python train.py --arch="resnet_bottleneck" --model="image classifier" --dataset="simulated grey scan slices of phantoms with and without marks" --train_examples=61250 --image_size=24 --crop_scale_min=0.8 --horizontal_flip=false --targets=["part", "finding", "side"] --num_classes=[4, 6, 2] --norm="batchnorm" --activation="relu" --channel_attention="se" --depths=[3, 3, 3] --kernel_size=3 --stem="deep" --avg_pool_shortcut=false --dropout=0.1 --widths=[192, 384, 768] --mixing="mixup" --label_smoothing=0.2 --loss="cross_entropy" --head_dropout=0.1 --init="torch_default" --residual_init="zero_last" --optimizer="normuon" --muon_scale="match_rms_adamw" --lr=0.0036 --momentum=0.98 --nesterov=true --orthogonalizer="newton_schulz_5" --adamw_lr_other_params=0.0024 --ema_decay=0.995 --magnitude_pruning=0.3 --steps=7700 --batch_size=64 --epochs=8.0 --lr_schedule="wsd" --decay_fraction=0.2 --final_lr_fraction=0.1 --warmup_steps=1540 --weight_decay=0.1 --adamw_weight_decay_other_params=0.05
Rows from block 4 of a small image classifier, named by matrix and row number. Rows with one number belong to one channel. Each number is 50 + 12 x the weight over its row's rms, rounded and kept within 0 to 99. All counts start at 0. After the name is the row's rms in percent of the matrix's.
After each channel's rows are labels from the 100 images, of 14976, where the channel reaches its highest value: "lies over" is the class under the peak. Only what is clearly more common there than usual is listed. The data: simulated grey scan slices of phantoms with and without marks.
# convs1: 3x3 conv (model.blocks.4.convs.1.weight, 96x96x3x3, each kernel summed), inputs 0-95
# convs2: expand pointwise conv (model.blocks.4.convs.2.weight, 384x96x1x1, transposed), outputs 0-191

convs1.18 096:51 36 47 56 59 29 51 46 53 42 53 64 24 32 27 57 58 60 26 46 56 37 28 72 58 54 63 49 44 42 68 50 53 42 46 53 32 43 79 41 47 69 43 43 59 60 45 57 58 70 55 45 52 41 77 56 47 54 60 36 58 49 44 69 28 33 47 58 32 49 53 38 53 50 54 57 67 44 36 37 56 74 58 48 59 43 53 71 34 51 42 53 62 64 36 48
convs2.18 100:83 24 67 35 50 50 53 47 49 50 50 50 50 52 50 69 22 50 33 45 42 50 50 50 58 62 46 46 46 71 40 69 65 26 50 50 50 36 58 39 38 50 47 57 77 50 45 57 50 43 57 40 50 50 56 39 70 70 61 49 49 50 50 50 75 31 43 29 50 53 50 51 57 32 44 31 69 41 50 50 54 38 50 40 35 35 44 52 47 38 50 76 48 41 50 58 50 61 50 59 50 72 50 34 51 60 44 50 41 35 50 46 50 65 33 33 51 36 39 50 68 62 50 46 50 40 52 50 51 54 58 43 46 21 43 46 50 40 41 62 50 73 59 40 31 69 44 50 50 50 50 33 55 40 16 48 47 39 58 50 31 50 50 51 43 64 18 50 61 35 39 57 50 67 50 50 50 50 24 37 50 50 75 45 50 72 50 50 34 59 44 55
lies over: soft tissue

convs1.71 108:68 48 51 52 46 66 53 52 42 36 55 60 42 46 49 62 46 46 42 61 52 44 54 25 49 31 33 52 64 56 35 56 26 37 53 57 30 73 67 37 59 47 41 47 49 43 18 39 43 37 56 64 58 53 45 65 53 42 50 56 59 53 41 38 54 38 67 38 70 49 66 55 50 65 70 35 56 50 64 52 58 40 33 51 63 60 32 87 56 42 24 45 47 37 54 47
convs2.71 106:40 39 40 27 42 53 40 35 70 50 50 48 50 52 51 50 50 70 36 60 45 56 62 44 44 57 50 60 54 52 50 50 30 50 42 50 50 48 52 37 65 49 44 24 31 71 28 60 50 59 48 39 50 65 69 50 47 50 50 42 52 20 36 53 50 46 53 46 34 45 41 50 50 50 38 31 37 60 50 28 40 41 36 50 64 48 46 47 33 27 35 72 27 61 45 50 58 63 50 50 50 50 54 29 81 28 53 50 53 73 53 69 50 41 88 45 64 55 70 16 61 51 50 40 62 50 26 63 43 46 37 20 48 33 50 44 45 47 60 53 26 64 67 41 41 62 61 50 50 54 43 43 37 55 50 24 34 54 50 47 28 50 42 38 50 42 40 63 63 40 50 50 51 50 50 50 51 50 46 50 48 10 50 55 58 74 50 45 22 61 49 43
lies over: organ; soft tissue

convs1.34 105:45 34 28 41 55 55 62 50 40 38 47 48 50 30 57 54 31 61 23 68 50 40 53 75 42 21 50 62 71 49 42 63 39 47 53 45 73 65 61 52 52 52 48 50 58 67 33 38 51 42 35 54 57 60 64 54 52 60 54 53 50 57 47 53 26 49 43 55 56 58 53 32 48 39 56 55 51 42 63 77 66 30 34 59 28 45 34 73 50 52 30 54 51 49 46 27
convs2.34 105:50 50 52 49 37 36 50 41 50 64 40 25 25 42 38 56 50 43 42 92 20 41 80 55 48 50 40 60 64 50 48 65 50 50 53 50 59 32 74 55 17 57 91 49 59 46 30 50 60 50 34 50 50 46 53 72 50 20 50 60 49 50 50 50 50 50 50 49 59 72 45 57 50 50 50 42 56 55 35 64 41 32 50 50 50 78 50 76 50 50 60 44 44 50 69 76 85 17 69 78 50 38 55 34 42 50 36 63 40 71 50 50 61 49 39 58 50 62 50 39 50 50 62 60 30 50 50 66 65 50 50 60 61 37 32 50 50 34 64 28 59 42 48 50 50 19 50 57 42 34 50 63 50 61 22 50 37 50 35 38 50 50 31 62 58 51 50 50 50 46 60 41 50 63 53 90 50 37 42 50 50 50 41 42 27 77 39 45 41 57 50 41
lies over: soft tissue; bone

convs1.25 078:54 68 32 68 37 52 58 38 37 54 27 32 52 46 60 38 43 58 82 44 41 43 55 44 72 37 66 70 60 61 57 44 51 63 66 49 48 45 54 71 52 45 56 69 41 35 64 41 31 64 54 27 31 65 49 47 57 68 36 45 63 27 57 59 65 46 43 65 68 49 45 55 60 35 52 42 41 54 42 41 51 43 57 56 28 72 57 52 51 44 44 56 48 41 60 62
convs2.25 093:50 50 70 50 50 73 38 59 47 56 34 63 39 67 48 35 50 46 58 64 36 50 52 50 37 50 50 48 48 50 36 50 50 50 50 46 65 03 68 33 44 30 50 44 51 50 42 34 68 65 50 60 66 65 50 44 64 71 26 50 50 50 44 69 50 28 52 19 50 72 50 24 50 50 52 57 47 75 39 50 50 62 34 50 50 55 42 51 50 50 47 68 27 50 48 50 50 55 50 56 55 70 62 45 50 39 61 53 50 41 58 50 36 27 50 50 14 61 50 64 53 26 52 39 67 53 56 48 46 50 50 48 59 60 50 31 45 50 51 51 50 60 33 81 54 50 52 49 50 40 59 50 50 36 37 28 50 56 50 50 50 71 50 29 68 51 50 36 54 43 47 71 48 47 57 54 51 57 52 50 66 61 38 50 32 57 52 50 45 45 20 50
lies over: soft tissue

convs1.8 096:47 45 51 48 61 48 54 55 52 45 69 31 40 51 55 52 42 57 43 58 42 28 35 74 52 40 56 40 47 42 41 38 33 46 41 49 32 45 47 47 38 50 67 60 44 23 61 58 63 46 62 46 53 48 49 50 47 42 39 68 44 53 59 73 57 57 48 42 89 46 58 30 61 70 52 58 33 50 43 43 57 30 65 46 37 49 42 46 53 47 82 36 79 45 55 73
convs2.8 108:50 52 44 54 36 01 31 30 57 55 33 68 24 61 45 41 50 50 39 62 38 44 68 61 36 56 42 36 69 23 50 30 50 52 44 50 59 83 60 50 39 55 38 50 50 76 48 56 41 34 47 50 52 92 42 50 50 79 47 50 44 62 23 65 49 54 50 32 50 50 50 50 75 50 58 50 50 36 50 58 42 62 50 24 42 48 32 50 64 38 57 50 50 54 38 64 52 50 59 37 43 16 42 41 50 48 51 59 68 36 50 66 50 74 50 50 49 50 68 45 50 50 50 49 50 56 46 50 50 47 59 51 63 50 51 44 43 50 69 45 89 43 50 50 50 64 50 50 54 50 59 52 50 71 35 60 50 33 50 26 39 26 45 55 38 50 64 31 50 45 56 28 45 64 50 25 39 74 36 76 34 59 49 50 45 55 31 58 54 50 50 50
lies over: organ

convs1.35 102:54 61 53 49 51 40 62 51 59 70 72 51 59 91 60 61 38 47 51 55 53 51 65 38 35 53 52 68 50 44 51 70 55 65 52 68 57 50 62 64 49 49 56 59 71 50 62 51 44 53 50 46 38 48 60 52 49 39 60 42 64 37 43 79 86 37 54 75 60 60 46 55 48 47 63 51 45 59 54 40 67 52 26 42 36 37 52 54 70 71 43 42 68 54 52 46
convs2.35 094:54 50 50 57 45 33 45 63 50 50 27 50 50 50 62 61 61 46 41 68 50 50 62 34 50 08 61 63 54 36 22 50 50 55 75 46 40 37 27 50 52 58 50 74 71 81 50 50 50 57 60 50 50 65 34 50 58 63 41 50 72 50 50 41 52 40 50 50 34 16 50 56 60 45 77 60 39 64 45 71 49 48 41 50 49 25 50 50 54 53 78 39 50 50 50 52 61 40 50 50 67 47 50 39 85 36 52 50 60 66 43 43 78 54 47 58 38 50 50 26 47 50 47 31 41 60 55 50 50 58 50 50 50 50 50 63 47 45 52 50 47 80 44 28 59 51 50 53 41 25 26 34 66 63 67 34 50 45 50 40 29 37 50 58 50 67 37 50 60 37 50 50 78 51 44 32 65 58 50 50 63 50 38 80 45 32 50 45 69 42 42 50
lies over: organ

convs1.66 094:55 53 72 38 52 74 54 41 35 68 45 29 45 70 41 39 54 45 47 32 50 48 54 56 45 24 40 65 48 47 67 39 50 72 38 55 45 50 69 52 49 69 51 59 27 48 26 42 66 45 67 60 62 47 34 41 37 56 34 41 54 49 28 62 57 44 62 49 68 56 60 41 49 66 65 36 48 51 35 51 60 42 47 49 51 59 75 79 36 46 53 39 41 43 50 39
convs2.66 103:46 50 74 50 52 50 71 28 47 55 57 50 64 43 34 50 44 49 50 66 65 56 48 50 50 50 50 57 50 50 30 50 55 49 50 50 44 52 70 26 50 50 50 50 77 67 42 46 50 34 50 47 60 34 49 45 51 50 60 31 70 32 39 44 50 46 50 55 51 73 46 50 36 71 51 50 50 47 39 50 35 37 43 38 43 50 42 53 20 50 56 35 50 32 45 50 59 35 50 44 60 47 44 35 35 84 74 28 50 79 49 50 50 64 50 52 41 39 50 54 48 50 36 25 50 28 50 50 52 62 50 32 50 60 50 64 36 58 23 48 35 50 45 45 50 39 57 45 44 31 50 46 50 97 54 54 28 69 70 26 67 41 67 50 50 50 50 50 56 54 54 41 50 50 50 53 31 47 73 34 37 71 78 45 48 53 42 61 56 62 50 56
lies over: soft tissue

convs1.69 101:35 53 36 57 58 76 35 58 43 51 02 35 20 47 50 47 62 41 41 43 36 48 50 39 36 59 28 63 52 44 49 40 50 48 49 50 40 35 56 66 58 42 45 39 56 49 36 48 36 49 69 42 34 51 41 39 38 39 36 53 48 64 54 41 62 47 58 63 47 29 53 48 50 33 63 41 26 42 47 50 52 24 53 52 52 49 72 61 67 43 39 38 50 39 45 58
convs2.69 104:63 50 47 34 31 51 40 44 52 50 45 18 50 42 70 50 92 50 71 50 32 47 53 42 50 53 35 69 64 66 44 22 32 43 82 60 58 54 48 50 40 62 67 60 51 49 37 50 68 50 50 68 55 40 55 50 28 46 48 50 61 50 57 65 60 42 50 50 42 45 50 41 50 50 58 65 50 50 50 49 09 36 54 50 65 50 50 62 62 50 43 50 50 49 24 44 38 43 57 28 67 81 39 50 50 40 44 50 31 50 58 50 72 69 50 63 46 47 26 55 57 45 50 51 51 45 45 45 32 69 33 50 50 50 39 48 80 52 59 73 42 38 59 47 51 39 40 50 59 50 38 50 48 83 55 50 44 49 53 50 50 49 50 50 61 50 50 29 60 58 55 45 43 56 65 47 50 51 30 64 52 61 76 50 51 50 47 50 50 50 50 39
lies over: soft tissue

convs1.54 089:49 53 64 62 49 63 65 35 67 29 64 49 46 37 57 63 49 29 68 60 53 37 47 53 27 54 52 65 51 38 44 44 53 47 68 57 29 44 62 78 35 40 42 46 65 47 63 26 57 47 49 59 55 49 49 43 54 44 46 38 48 41 67 50 33 45 62 68 47 50 40 63 48 32 56 55 34 54 32 76 42 59 34 48 52 48 46 43 22 56 57 34 73 55 44 26
convs2.54 095:67 55 41 50 28 50 31 50 60 41 50 50 42 46 67 73 45 50 36 38 50 39 71 43 50 73 26 41 47 60 50 66 37 20 60 34 46 50 55 42 45 44 31 69 43 50 68 50 59 50 27 42 52 31 50 42 53 66 46 50 50 46 50 50 38 24 64 50 42 50 84 61 65 59 50 47 50 50 62 50 61 40 50 50 50 54 50 62 59 38 50 78 41 56 50 68 50 50 74 55 61 51 48 50 43 41 50 50 61 42 62 50 21 42 50 50 46 33 51 56 54 74 46 50 50 67 53 34 50 54 50 42 43 38 57 60 57 50 46 71 50 42 51 45 40 63 50 50 70 46 41 34 28 41 52 50 35 51 64 50 50 38 51 52 50 46 58 50 57 58 72 50 46 50 59 56 50 49 50 37 42 48 54 50 27 43 57 43 47 23 56 40
lies over: soft tissue

convs1.48 108:55 52 58 67 44 45 52 55 38 42 71 69 64 38 33 49 34 50 51 51 39 58 29 35 47 39 29 39 45 33 40 49 56 45 55 58 45 32 59 58 63 31 28 42 50 54 70 44 39 63 56 58 60 53 45 46 39 38 43 49 50 50 60 72 31 54 62 55 11 56 45 64 41 28 79 54 45 47 51 57 63 53 27 42 48 54 60 46 61 36 28 43 51 56 37 43
convs2.48 110:71 50 47 50 50 28 39 52 50 52 60 79 50 50 72 54 50 46 57 50 50 38 26 66 46 50 70 53 42 64 68 50 65 49 52 54 53 50 50 50 50 32 40 67 50 50 34 66 45 50 32 50 53 42 36 77 27 48 50 53 58 56 39 90 58 60 56 39 34 50 56 50 62 50 50 47 50 57 50 73 78 50 57 64 50 50 55 61 48 34 59 50 57 50 55 50 62 36 34 44 50 50 50 59 05 36 28 48 50 52 42 50 33 54 50 50 52 69 49 50 40 28 62 50 61 32 62 50 39 30 53 56 59 41 50 50 60 46 32 57 50 50 50 50 50 71 50 46 50 50 50 68 50 34 53 50 50 14 48 50 68 34 50 77 50 50 80 60 80 38 62 49 74 80 50 68 50 77 40 50 43 50 50 74 60 38 65 41 39 41 50 46
lies over: organ